Weights of a small image classifier: arch pvt, batches of 128.
Rows from block 7 of a small image classifier, named by matrix and row number. Rows with one number within an expert belong to one neuron, the router's apart. Each number is 500 + 25 x the weight over its row's rms, rounded and kept within 0 to 999. All counts start at 0. Numbers have three digits each. After the name is the row's rms in percent of the matrix's.
After each expert's rows are labels from the 100 images, of 14976, where the router gives the expert most weight on average: "responds to" is what is common among them. Only what is clearly more common there than usual is listed. The data: seven-segment displays showing three digits. In brackets: how many of the 100.
# router: router (model.blocks.7.mlp.router.weight, 32x96, trained with AdamW), inputs 0-47
# gate: expert gate (model.blocks.7.mlp.gate, 32x48x96), inputs 0-47
# up: expert up (model.blocks.7.mlp.up, 32x48x96), inputs 0-47
# down: expert down (model.blocks.7.mlp.down, 32x96x48, transposed), outputs 0-47

# expert 16
router.16 089:470463487518460502518521456517525495486532485470445479481529543515488509454538491484508507490489464543490527497462547532491523503531502523518515
gate.1 031:492480529523495519500523505441514532514485489486529505490497498504512542483512545530532448569493491513509496470490486473512506495491443500534518
up.1 020:502470533464478493537491471496516519499500453501515499513473459485491482497529482468515446509494491523528527512520464522490500505475494462489481
down.1 017:532488512511503536482492514506494476517455534488467466542487489492477493523491511535503569536481474496492513492486502492475491506465500532477490
gate.11 027:508542511486502501472507484488543501520503512480515494519572486494487494509461465506494530455484489508483498508541484440509493526502494504480461
up.11 025:526489511472511502552522502477470515484481464499519494495478510520511508473520457471519449522495508522529493501456490534486519491438493458519518
down.11 036:531474456505523555473498517505476511520466563497520469544491498498481525504507552523504506475494524510533502506506487536492504506493500521466474
gate.14 059:532467509483516497502509451505494497477502445530519517515540493520488513522513494486546518481461520524498513448498524526470467496565480508530489
up.14 043:488545497515517507503504544510499504527522564473478467483501490489506498476471496521458475497539511445526445528510503468559541497456510505496500
down.14 064:564489513466478499421522455520520550493523514493527525557518531524494504539487466483530491510496502482506531482519532508484492524510491513491502
gate.15 008:496483473454515512491492481500472499481492494509518521530511474530502478481509531472532532511471496528517502463507484468462515490494473494527494
up.15 008:480501489574478485508508457519514505524459480506533496485502500488483507457539450472470504512516515516498542529504490478474507540516517510533562
down.15 006:508470523513518460506493473492495562494472498500522492529481455494468479550476505491469512503508545532540508515514515511526484499457489460513496
responds to: the digit 4 (55); second digit: 9 (25)

# expert 10
router.10 080:478493503489488537536466484503523474532528503500487479509529559501494493482546482492518503463462466540471527520456527543478484513544507518505496
gate.0 155:488512499465503511521529473472554467540497491559499455508490475517505488483478484488516467500479476506479506500476471575506510515489498505519498
up.0 164:452491496472521493505521479483532478533459491521481474480484474517506494471471509519526468506492493530480489510489475569494500500519508516506506
down.0 137:506514501517503516499496503517512510475526417480479495462545520510500503484527521472508487549481506528503548456490534485480483517493510502511494
gate.1 119:492515461524473490495497530512499475496466537508483438491485536485490463505521505547510539480527471496503534555511546492500506503517487493465494
up.1 115:459515500500486496500478477538544503482520518502512479451506514468471436478503470484546522501511481530509559518517528543483474485520455536513468
down.1 110:488485476513504520483493537512452527497527515467472528480479508513490555516532527497498492522506468520488502500440476491506519500518478491509551
gate.2 093:499516522482467532515457463502496475480476449523509496484494481493483524509476526455466500515485551503490467519542525482493485536503481444529493
up.2 086:517508506521469449511554497476511517508505505514518504437479456517492517522478506523503453494494485490501541521507512509467469479564493497554511
down.2 106:516440478462471493511483501474519497531490491526499525474495495478501536538502522486475505543520455501506525510544475487481497506523468479541540
gate.3 092:489526493519520496507491499517517482488511522519499561476485477435492496482491529511466496524464525529487478502535457500483488492490522498495486
up.3 097:537494551470484525491490489461488508499511493529518472465485509534529492455515469496535497480514508489507494459475504523504526527526490496553487
down.3 102:470503501523530467517533544543485478492497543531509486502463478486518524503535460533521509540478516487506491470496499563503513494504532508444510
responds to: the digit 3 (64); dark on pale (59); third digit: 3 (30); first digit: 3 (26)

# expert 27
router.27 084:492473489503513553525496500525510484524513486516514486439521532535480484433532491499511487470468512526509510506462532515495480517530526499536447
gate.19 018:446483501474509468540485491501511517490488442447503514530529484522494510465466467454546533494522524510504481469523487542507456488479503505518500
up.19 017:545507497495513541484511508514457482505502561549521489481482516490501476543511506549451491484495488485494497535494512441486549498508503504487468
down.19 021:440461408502524503491493543485498532465490485517511505509501469486515522493479480509511459524493524522493541503523498487519490502458487533519561
gate.24 076:480449501499493514561519519498565486524504468477473458457522511511469511480450513458517465517474509514505521490490520535516509512517525509543500
up.24 096:511538525501520511455485477516434510482476535531537541563479479479521486534536478523483511493528492503508473496529471449507492484481478482464487
down.24 067:511488476501504491481491515515486532511478534483558516496488484479532483484468500533472503517525503502545507556532532494480500491492468488511522
gate.30 688:508471497513522504521522510544519517485537437500496493456527488533518506444455519475522478497475532509492476477481527556496490508543521501526469
up.30 685:494524497487471495491465489453484485502463556491503503542462503460477497544539472517496517505534472495497518518527457452509516487463476506478525
down.30 689:537495481526527521482511549510519508495482526478553480485489516474472502472520474497487499500499500472561498531498497447524535491505498512487515
gate.31 012:540509507497504539488497499450474504494525565497541503517504528472465463529523517465487551459536464458513523507500490483511498508528483497499497
up.31 013:465450497515470477543513528499527444517475489487469475499496533528474508470522515529509440519476510530501502517505519544512488533502531521494474
down.31 013:508492517500492490448493519507494478493521501517489496501475438456515490526486478494491444495573527477492461478524552523526508493504489488513512
responds to: the digit 3 (76); third digit: 3 (39); first digit: 3 (37); second digit: 3 (32)

# expert 13
router.13 085:476513516444455545518477497486556509531510500488482523483515507476490468511524508474500458530495500498507493467520498538452500512518449513545490
gate.0 068:490517470502523459476504510469449491479450474502563528521503500478534478493506458501465472511536539475498526485526506495487491503483472439504530
up.0 075:498506474511511525536502500491513537525499472452489505503512485515479521521491468531506515512499500477523494508488488478532492513491494520530482
down.0 103:522544543517483497525522492510552461505489485511504475484513507546490530485407496480518552497568473444473495516518500455507495493483500518503489
gate.1 160:523517564488486498503500496486525523510494422517455505456489465492484515515517521446452482487515489514458493467493512532473501500520495547514492
up.1 186:481493454513519470490509512520464485493511571500551486543484533493518494495467485554536514488474515502549513543513503493552501477488507457464503
down.1 206:504520537527466494480489495462521482523522489545500484499521524491472511489479484506514543516536507517493538487496525417505465490506544519501493
gate.2 057:513543510483523497522478482524493528488477520528474499505488510520554514461506500534564499452467491492552477449499479493529534466493462513475494
up.2 051:525515487488462508529483476493470480509470499489503486506500454482515477455486512505548497455490506503497496496522497526512500474470466493476553
down.2 052:504540573491503452513480491503495588516498477500497504474509495500553487502513475484490526526497475507517459505549514512500486475487445509501509
gate.3 127:496516529505509460477501464494492500513496439464494488489468483463492509537499507487520512482507511497543529538445515495495466509495492474529540
up.3 082:476467588487499501487485516505540520517491512516534482474517517515486508494521513477517474483469489509542523516448513494543491544483511496534487
down.3 083:479539475561493484519483508511510520477512482495544508491505484501497500476511484498521520485440460482524512496490494504531466502527523464475488
responds to: the digit 1 (62); white glow (41); first digit: 1 (31); second digit: 1 (30)

# expert 9
router.9 135:464523513526433500486503466478537492520457508479477517491519533486461506485460523484452541484523479487492497485492504473489503551479519519513540
gate.9 051:508500487533467485480511457512489535510536494534493504522502511491510533514508471494503476492494511511540459506465536526515526509503491510482461
up.9 064:516540481460514497535518528538524449482462495507518508486491492515500502441498523480493510521485495489477521508536442503503423526558494492499529
down.9 052:521511522458502480512488517528459522464517533514508494510520499473492530516515511484499453440500554486506481492493500539490503487515480485494491
gate.10 085:501487510516492490471522497548501590493521531509515500503486515483499482537529443484471495504499510482492447474483457487510550520457496498471499
up.10 102:520533500509485497541487514437481432494484489491496508475505492529519502468484524508512495520500465521485538539551494512472494500479520474513505
down.10 115:517558495516519482517509529545461565501528487505593488475502500506508493467533496541499456473522454488521461504515484503502533508495507493480510
gate.11 189:471496549511527503486503540512506501493483513479590480487499492504467471499532483458501518506486523490545517504510451495503487502489499518481456
up.11 162:530495461476469490508506457499489498499494496526422518519493510511546548511484533551510478506506499531454494491502540508501518507507491487512557
down.11 209:538599453537520465497514492514457514477511490495527481469512513508486498505547509497508524502460483478523506504510534505468511471518527504492532
gate.12 039:520500496513473500540471531498464531478502458488541565521496535545550496520530489531508495535486478494510503473530513464479557547475494469493507
up.12 043:454508442503499488505482534465500483526484480475468500522483527512554492498546508492495530501523499477477514495502486515510531509474538515524505
down.12 045:494509454519486473501493502526483466510482556548482509488516516513486499517429522511466514524527486485497517514501510495490496507483509477504541
responds to: the digit 5 (77); the digit 2 (75); the digit 6 (63); third digit: 2 (43)

# expert 3
router.3 089:481505480499530459527507496501502529494513464548528494494536506516515503505481466473549487477477521504505523482482513530538473516538528455495455
gate.10 017:499512493514506546445490518477511486538476546486501483480498499475514497496511493484438527507505471504547533503518462423536531507457493488474500
up.10 024:493548477520504520516494512501520505482496474475471493535514468476490498449462513467509544506463479514482497534501456519482489491442503458485477
down.10 019:501519510516530490426494472499481486517497492518537517464509515489516496513547528512478509531487478474530534486491494520494500488504500507491510
gate.11 100:490488462503520508483506568494520487487483532522510451496513521497451479488525488450434547482502459482517505544513487467536479497494488498455536
up.11 095:526497521444481515497478497450519460500537485496482479542478487484512461504545519460506554485484495500494452502499506557437507487507500518506486
down.11 067:534509524479537474454496531500500473521525493516529470542494494493501524497498551464482485534508523498455500503518488500481486469492502503495495
gate.12 010:518499519473482521494496467562509512472540506569514468503483484512528506525514516450450443494487491481491477496459524514483510506553483520510465
up.12 009:538510511540509501481499464466470490500453517485497507474480496532547492476522535445509538475449474494505531480521496506543476509496482520480539
down.12 006:487497513540498454547513509476485517481541530486489494486507490465474473545492521505532491552516518445483465552516480504452512506475547471535477
gate.13 056:493550493517508466499510514532503465492496491501510528483503523525492521487461562521509506537509473509489497523501458523512494495515500493490481
up.13 067:481523514540510482484514491527544523473475525515544492463511544523454528495438530515519520524492511480494516513506451477522493502502515490487519
down.13 066:454494511478525499490483542472520512462494486478501481482513505460504477501501434485488502479521556453506509512521548462462485538479538524528493
responds to: the digit 1 (72); the digit 4 (64); first digit: 1 (41); second digit: 4 (38)

# expert 0
router.0 086:492466505445505525524462507500487504499524481512547510505477528518519525476519458499536497470500526534522513527513514533493489508484484488551469
gate.0 067:514471503517531505466515491506447472520508559532499499472515536468512508546559528517439507535533461497539473484506496530501520490531481455472486
up.0 071:493522499510492456516497475492501485502485481494487507494487492468499496520484510513545484547535528445535532499497483466466458479551490485525526
down.0 063:502500518507517463503472467461531476519452472458457528496472490477515492480487463512491523523490477463484521503520508477420500506491500503464572
gate.1 134:476501532468478493495457538535479502448497525515525487492502530535530493524490492476521543520514497511486484507507501482510482495482493547533482
up.1 109:523515537478473498502504510527450550473485463457514463485490510520487493541448516510544530532486513470484480483489494475518476496504466553553494
down.1 138:495507468478510478491502510485490501517491479514430509468496482495485479519519552516503540493493472494471480475500495545448520487494501493518547
gate.2 108:526482506524509513511502501495417476545522543485510519507505525495438474490507472496500503529498506530527484522518516510468526520535466527521427
up.2 115:520467497497504535512489510485426467545534495485497498494488517517466485476535441526528482495482512544516489534516515507473505509528504530560438
down.2 117:513549506478486505498517500483521452475547501506495472510519499481536504481529462496540539500499476479545511473524504493500499513530450507476578
gate.3 106:525503463553499488476526492482467520517523514492478488504515537497436483467518548527462439519467523501490509528484502537532509536462545490531534
up.3 091:498471508508502504522524513475489519502506475465497512495520536534513519495485498508486445520500538514507508529501524544529504550483491473514501
down.3 105:477497525494489507500482501485509471465529484500500515522466504504476503526559487507503491493518502541524512516520513474495455496514538474501494
responds to: the digit 3 (72); dark on pale (58); second digit: 3 (37); third digit: 3 (31)

# expert 14
router.14 082:493507497471486517506459466496496489523539472543497514459520537518497526491527496493495479484471471533528537502463542502489491517538525488523452
gate.0 013:527489492501520524474523484526552496499506531507529470531480506510502533462515503522480527508542483506512493489488511519541562498458505475450508
up.0 015:516504473508490532506517489537538510520532550503469490516511523489477540483549486528486513480505470492512492526479511552514574508463518479464488
down.0 016:492511439511534498532482498483545522481488447503496471469480516490511515482516523474541486507478512545469446496517505530506507487513501507490462
gate.6 071:464509490500477528493500522482463487567472497447440526506518492492520499513485519511430521499516509491503540507480508515547493545502524492544506
up.6 091:463493520489509539448495532536454467513490489486493520512500510476529489480507496546493522494537494558547513522496498469497457517502520489576518
down.6 067:484445541428488507504504481510528543461539467491555510510515491520531490539479486482511444477513510538468467505514527524479481508539508483499481
gate.13 015:533489552477515520491510466495522462495458493470458481503503483495515521523448485493530482521520501551528519482531480466523468499500465513509498
up.13 021:503445550463529548501511468495525508516472476462460496485497520513542523518452483526515474515525494575527505480502488507552485485502498505506498
down.13 022:446492451531505459505494499560485492476508478522491499540516490529456527471537486501536506454491501480487484507488504584522527498531517493505454
gate.20 463:503518498490482520453526512481512473522498492492431520504496516496473539530536545517471471509520475537541504498503530508538495508495508496486485
up.20 509:509529500493476514457526508479508481523502487512430515504495513501476545534538565522476488509509458525520502489491535512521492506502511501471474
down.20 496:492491505535486540497507520519477476529499526507556466506506494545533507507496476503515490492499453489510492463500485472532515484529468500492498
responds to: red glow (36)

# expert 23
router.23 148:550484520471519485458507505482517470483501537501498445528477497493464546497522522508527487471496499501498464478483516481538496479508517558480472
gate.0 039:528470499516536513479499482489485510508495478491509524499563527528521457536520501483514494505497536486527497527490468541468476525531493492449500
up.0 045:533531520503468453512461481471506486443501482532503483501446455483523482459534506507527520477489485485482560494492531484508519523502461508517507
down.0 037:569461466522482510516495488505470536458530463489548514510470467479507515510528490478507497525484524521529498516512510544480524502513463501488460
gate.1 031:540519514501507480494486453499474515509500511538474503468499463469522503530463502484482505504534485447506455498546501500475513469498479462490522
up.1 037:544494517502477486491499496518457514517499485537479506465489517471502547529481544474470494502506485468544475456517525556431542502522503473501522
down.1 040:486525450555471507552485467473490499511507513529461464450527499520488528506516518511495483511526505517452535505534487476488525515484472467531519
gate.2 095:495489517495538497532481489515513522515518469474545487494499483495472490470468532504529536502469499482487505477485492539451466490483501479536515
up.2 096:487507490513552489484510494516521479543466474505512480494514460505491498481467543502528530501444513485496526499489473502483450487522527498498500
down.2 094:519477500561472496508506488555472489498522525552517466474517505495437484495458514484495531475483492449520497539479514482514499513514500532508465
gate.3 154:559506561528498503496513510464464461523501516516454509494479566511510500453543484487485447508476508503503526506493490523513508512499481494484462
up.3 155:536510532507499496521496520462485468534493515470474516504498553512497477453542479490481468511478511515542552512520481515463491524489486477503469
down.3 132:509482457485521524474509530490443517480481548525546496529513495501534499487463546483493456444542522505473510490488508490527502481465502532491515
responds to: the digit 8 (100); first digit: 8 (79); third digit: 8 (63); second digit: 8 (60)

# expert 11
router.11 102:505477516483520534478532467506545500518482504534462518490514506515514508525491487537469453533465473525563512465487525481518540513527500467477508
gate.0 083:467462487452525533483492509505532480515493478457512464501509474503527487492576537539523491472502512516545454506494492505510518502535473494522513
up.0 105:477460467457503516506483469508561528505495467499519513531516490486520511503564564522507504517506483519517502519516506524495467522515516485525540
down.0 074:500431474472478525526488527506518517486517511459512539507529499455513486491555491469467505481497468525515501498520506573462483499495474497522509
gate.1 056:439450487482514511519512508464537469498499480472459463474472443466462487466496530489506494478533501512486486538489516540505501493498506535484544
up.1 060:425478501456469522509496529513515474476581497525496478527484498445490494480486501506498518482553527476521512556518529516469494499507494504490509
down.1 061:478475542460487511512501520485532507482491477503480538504515528521529494489527510492497497510477509515472538440454523480476486526489488515538472
gate.2 070:489520532468495474473483514481463464487535505501494503495483550478552504503566478523465466506541528523506519527501520475506473493498515469480479
up.2 077:520517515449488461498508475486508498497500471537507512484488512517512508541581553512492469482481476539475491473468504506501498502543499498487486
down.2 072:547516453516487485520529485499459510505518499462481511439505492514460513517472521549486511486512537475472527527470525518502505507496540505480492
gate.3 051:461463490476522524521482481497506456493512503462465520511518493498472502549521520473507455497471489508481494494500508505469469499533515509527509
up.3 056:434480501469483542492473493505526484473535554526526518551457533492511499529518528493490472443515502495520515500486530480504500504529515480492524
down.3 058:473438416527495493497487485547509522496538535469434495488531534467478498516478496502522506499493466478481500487518486534498504535511491541465502
responds to: first digit: 0 (34)

# expert 6
router.6 107:521544510500444492484509504471475509494481525509505515468528544478469464515540470537448506549502526491538523510533550473485553495465536487489506
gate.0 011:479479470466446469487498471493542506487524508503495481491506523512473477526543547446477498504515478530507504479495463529510531502516543484503509
up.0 013:455500476497509456494506478523462501492483461521501480504500482503578478497507492503509547516494491490440481492509422534492516471485480537534488
down.0 013:478490545563504499541497531486495544488491522498480492494530500467445503467513512532475457499512491477544455478479528451492519539509531466523466
gate.1 036:510532478499509465503526503462440507497472510496491489549514495496464498462523523502528523510453535527459494479491467507472489502497477484528503
up.1 045:485473530488499503463497469518497532450505487512541516484463488479540524538463518472513456519502495502538483511503518488506478491526508509497494
down.1 043:519535473487478494508539455487481512494487529496466532464534492518526521486497501516492483517499446480478530481472490508503542502511510471472537
gate.2 034:518484533471533512500483521514537501496466471478551478512494464503531499518541530522522486481500515536471504489497501472507474492483516524508521
up.2 046:514523533510462447508486473469486515525502489502494532514486511512433534532490539440515462518524525495499487506496507497475469506503495494485432
down.2 035:502464440483487539513489504470451468510512511500515504504486489522515491482524509470501583470480508502500548500491519510501475481505476586505472
gate.3 117:492551506494504533494502529512509473501508543554535521518524495490480501480510526531479510477495442502530551531486513476511535502468567488443466
up.3 109:503473488501558485512505486504465540505475483469502483469499529506514510494482523505536472505519543500479470476528469522523466475549498522507496
down.3 126:490532517454515479489489493494536488487501482503480496520490495548523481488489476481537466472508467510531520498481475467495504466489473491474509
responds to: red glow (54); first digit: 0 (29)

# expert 19
router.19 094:466481489521515517481481507509511484540564513532486510476515492525525504455474470512488498541484476512534465516479529555525508500526508494514492
gate.0 227:460493510469536473495516510512518526510526467503554506539493486502524514518481501478528482531507488510511488473485522523464494479486475505488532
up.0 213:456485501461527474492518507526538506528529481516558510519504493512498506537477504483507488530508498517487489464485515526448510500499497480535525
down.0 226:429476508509498492515521498500526489501500527489481511525512466507507493484449479468531514504499509456511470512516523501484488498486509553517492
gate.2 360:525459509550537499534497465510479502515542506515524521473499476528525489510471500509526473516488475468506485524512505540522490501539494490475514
up.2 340:487547506459478511485508535484539516476452499484459465511507528477477511499556493482481514493510522524495529488478496446493497501453507513501502
down.2 334:534513469495519469470498526510496506482482501462557513499496504438472505507536487465463501502564511519506488545515473526521483502471517493469493
gate.7 008:470485523477510511489520522492498492506504495447462469523543536507552444462515510514544516518517515456507500515501489454502470516455494511530500
up.7 011:512511515499459512489507495494510464474519474537554512492458487498421533517525492477464502493481479513494485505481499555501527474557543480502483
down.7 009:497508514507521484540501494474473505483484520499491492459496460490543503486477501488519537526473509480485512487526491520455472478506528475482509
gate.9 011:521493484515517503476516474501447505497452534470515516462483500504509518508453529511479503498488478544488501499516421508514526463507495550515553
up.9 012:494516458512502490543486526533522500541533481505481509484534483505508496500530483509520494507494517469503518547460480541483477550514495440480452
down.9 009:509511418509505493519488521498474503518466532494468499516513475506524473461533514492475482505500467507516515533500542519534510478438513505491494
responds to: white glow (39); third digit: 5 (28)

# expert 31
router.31 097:513440488465480508459481477509480488481502501533476480485520504499522506532521488542509523499503488507471518487487537489510546532526477522515513
gate.31 285:501441490476492495500509477488493513480516469500455498475507483506521515536532511515535492490468520507462480459493525559488506512524482512527521
up.31 285:497440493468498496499504470489490504498520470504463495488505481509520533544519511517540501482480514497458468475499534559492502515532485518531509
down.31 264:480498484523497531534484489520506498509487487482477480481510498544537496485532506525498472544497444496521537507471523523518544483536481551509480
gate.32 143:519478520476509516473476503573483472539533514514491497521495464492456508515542474489500480540534456485526530516468537552494502495497529523467503
up.32 190:480509522511507487502514467437522538472451488495506510506466523494544524504428512510486496486462533500515503490527496463500524529462492472504520
down.32 209:495460514480520522462494507499533481511532491509584494472499489479470501509535502466481470506461521544490540516512490525484481483521505542537504
gate.35 186:503521514522491462487485493489533559453527502520494513496509550511439502494481543453461497521478479520490485473501496505459523495461484534504512
up.35 174:492492488460501512477505516500538511475454554499535481475548560518547473539443483533452459518495503482518552550516471453495501517477501518471516
down.35 194:557460526495503532512510532500478447515453546512506456574492506469494480499457509537473491474507511519497504528490476472500496498516513507520524
gate.36 108:509531514505501520520520538486508496530467526464480535468509489477488488489472522517482477506493497526494479479537492492513487493480493494474491
up.36 088:432465496457495500522490551505514492500503503484490505552490484491553459489544440488482502506494507499523492540523481498492487509525520521522487
down.36 081:456470478477483523503505515503521524494498512475515503539526510553492531473453477484487464495500515529491485507513497495534497512476486502499518
responds to: red glow (43)

# expert 7
router.7 113:516521460517511514496478512500460526502489479491532482511491489516500487492482518524514554484506517459507543511500468479489466481492455494530534
gate.0 046:489477473509499497508486551529514506515478529492487476466506478435507524499473493519518445523517473456490511505512498500504498470463456500503550
up.0 059:454483494517505505500518553522531509487516560473448472472463479489493545510491503543517491483513488497464502507463493511508509468481495527468511
down.0 051:510451510530479525491492470524525507458480526511480478526518479473473520515478493492485529492525528533517518522556480452504463527526523483511528
gate.1 111:516501484536478518494482514528470485500531511497517520481503524508507522516534501457549517498469493530553501467482508527520488503522494540539465
up.1 140:516478496476519477496506513460524505495501478489501494477494488499484502496507482504463473490511519501473508516531484477512499529486507432463525
down.1 098:438481493488493494487526507521475455492514562507478486482496493469486497532476554491475526489509486483521457505478512497515502495493470548492551
gate.2 077:498524545505484532466505521495540482511530486511472543473447505469488491527544522531509545515560507475484508478466541474509523508494531476482494
up.2 071:522484488478500486484479523507445444496514499495511483528501525490469528486495514489492496466472508516512493470500508488486530498545443523527480
down.2 071:529507471513493462480506549496526523462534508500493509520500499513512495506518480483545451439515486498478517461494513481533515511465508458512467
gate.3 104:500512503475523529511499492499435469491515527517503467487492449524526501492477497456507510513480491472476519525517516500482500466535489477517493
up.3 126:516495501461522533509505484507433487492512517524503456503485468521554486473505487473514494494479496490493513520499516506460532484536506481518503
down.3 128:520521450495504446494488523485542503542473543499462485482491516491488465489556475510512526471552521478492479525490494525494477504491486513493518
responds to: the digit 3 (99); second digit: 3 (60); third digit: 3 (50); first digit: 3 (50)

# expert 26
router.26 107:491504485468519493489470515471497533547519445469513498503490491511531487493507498529544470497462508515539517495466550502493528470491494504540482
gate.0 074:533481455519488507501486541488483473517444490497517510531515500485486473467522537471494545497494476491469512491490469475498488518501491547508569
up.0 091:525456465514494518528495472516460477506512491506536489515527514540478473478466513475486543524474490455459495517507480511470492487504462548492556
down.0 066:544501509536494505530511516502523477521497510493443508475501492486515506458449499461504498517487512451518509528485526544470541490463494506504519
gate.1 073:452481516537489526515458502561481476519475526534450499485498484494489480480491508532492455484517466471518493500501456535501519470500534520532480
up.1 091:509488502431493503499513516459509487477489499456475499491530534469470472528518526508525492500503502501490465519565514480506517495468484539471529
down.1 093:480467529463507508494521486550486509510494475493527495526495525488485475504508544485517514495455490539535465438496528535482466487521440532516480
gate.3 165:484506541507491475521484549511494513527500465492532489519549508482485502483551462506529488494482491476523533501482489471486493514425532463527455
up.3 152:469501542516505461547482536516480542509494490503537483487536504489460460474522473507497532493505493464490497516504475491481491502420521474515462
down.3 168:462503454486510479528503533495515491511444484478558501497508493491493478519509472478443496465527526487497552510516510494461505492470518488489528
gate.4 053:491535494494508502493467524464522518504516472503476515552487499512489515493503503462468514464511509459467480459509499522487508510487526519470497
up.4 053:449513490479504498503468510498532478522492517495508484509526455504485489468511498482493465474510526523530463465514467517485485494531523464573464
down.4 050:501542514475509474469492484494486519438451458484539527542508484501450498486524495473528468491498524483451466472522517507505516486497466532458520
responds to: the digit 3 (100); first digit: 3 (96)

# expert 15
router.15 136:540490518505525486507523518466509467504493520461460491538475469479502493504552523500486468508501509560489499496494464497501463504475488518450499
gate.0 092:526478492512547501492509510485508461485481474482537509482516480541529524511491492476542491545475505541503520464475435473523481518510483482470490
up.0 092:519499501517541483512503472488503463487471462454504517469535474559502532509493507493518502539478504512491536476474434491535477522513478471503487
down.0 115:506512511476511520502510492521519490537558519509482495492510465496452478493554565479522454469500481502534497488490491511464517472523491468491444
gate.1 099:506529528469458496492495503472509464488497486490476508525508469483569485525500488509459526496524488519494479493541515521503496448504505503518506
up.1 084:506501488479530512501488510492480495468475501494500527497469498482519518524524461473485421542514523493514505554486450569437492498516476509462467
down.1 101:516552519523503432489521507533470520505525453498467506487517504484486506520518492501495509519514468475453492509499531572492476499455500478512537
gate.2 084:509488470497500477512512528437493459527510524461496482517505491482455493524466533508527482524506488492497488521467430510531508530467524491505459
up.2 092:476518472538491503473509537560488494493523518527511512474521502492466516511511499501502434514497517527487541531482457486536523484519512487504496
down.2 112:493461497476495500484475511504478511523492499549515492478479496457448499544507512560496504481523519441458481501484531507487465533518496498458475
gate.3 045:466511499512481496500534524511503499487517484497475471473510479481443526479504523519463515498523500516461495501464485466481498494468575487473582
up.3 056:537526504521490456465483492492501549527515503469514490486529526486484492545482503474498502513510491449468475488496449445517464466500511499475511
down.3 054:455486517543488493490506550489481565502519459508519474520524504494502496474483459507498518517480545497519492484484509442506492520531523529539519
responds to: the digit 0 (92); third digit: 0 (62); second digit: 0 (61); first digit: 0 (46)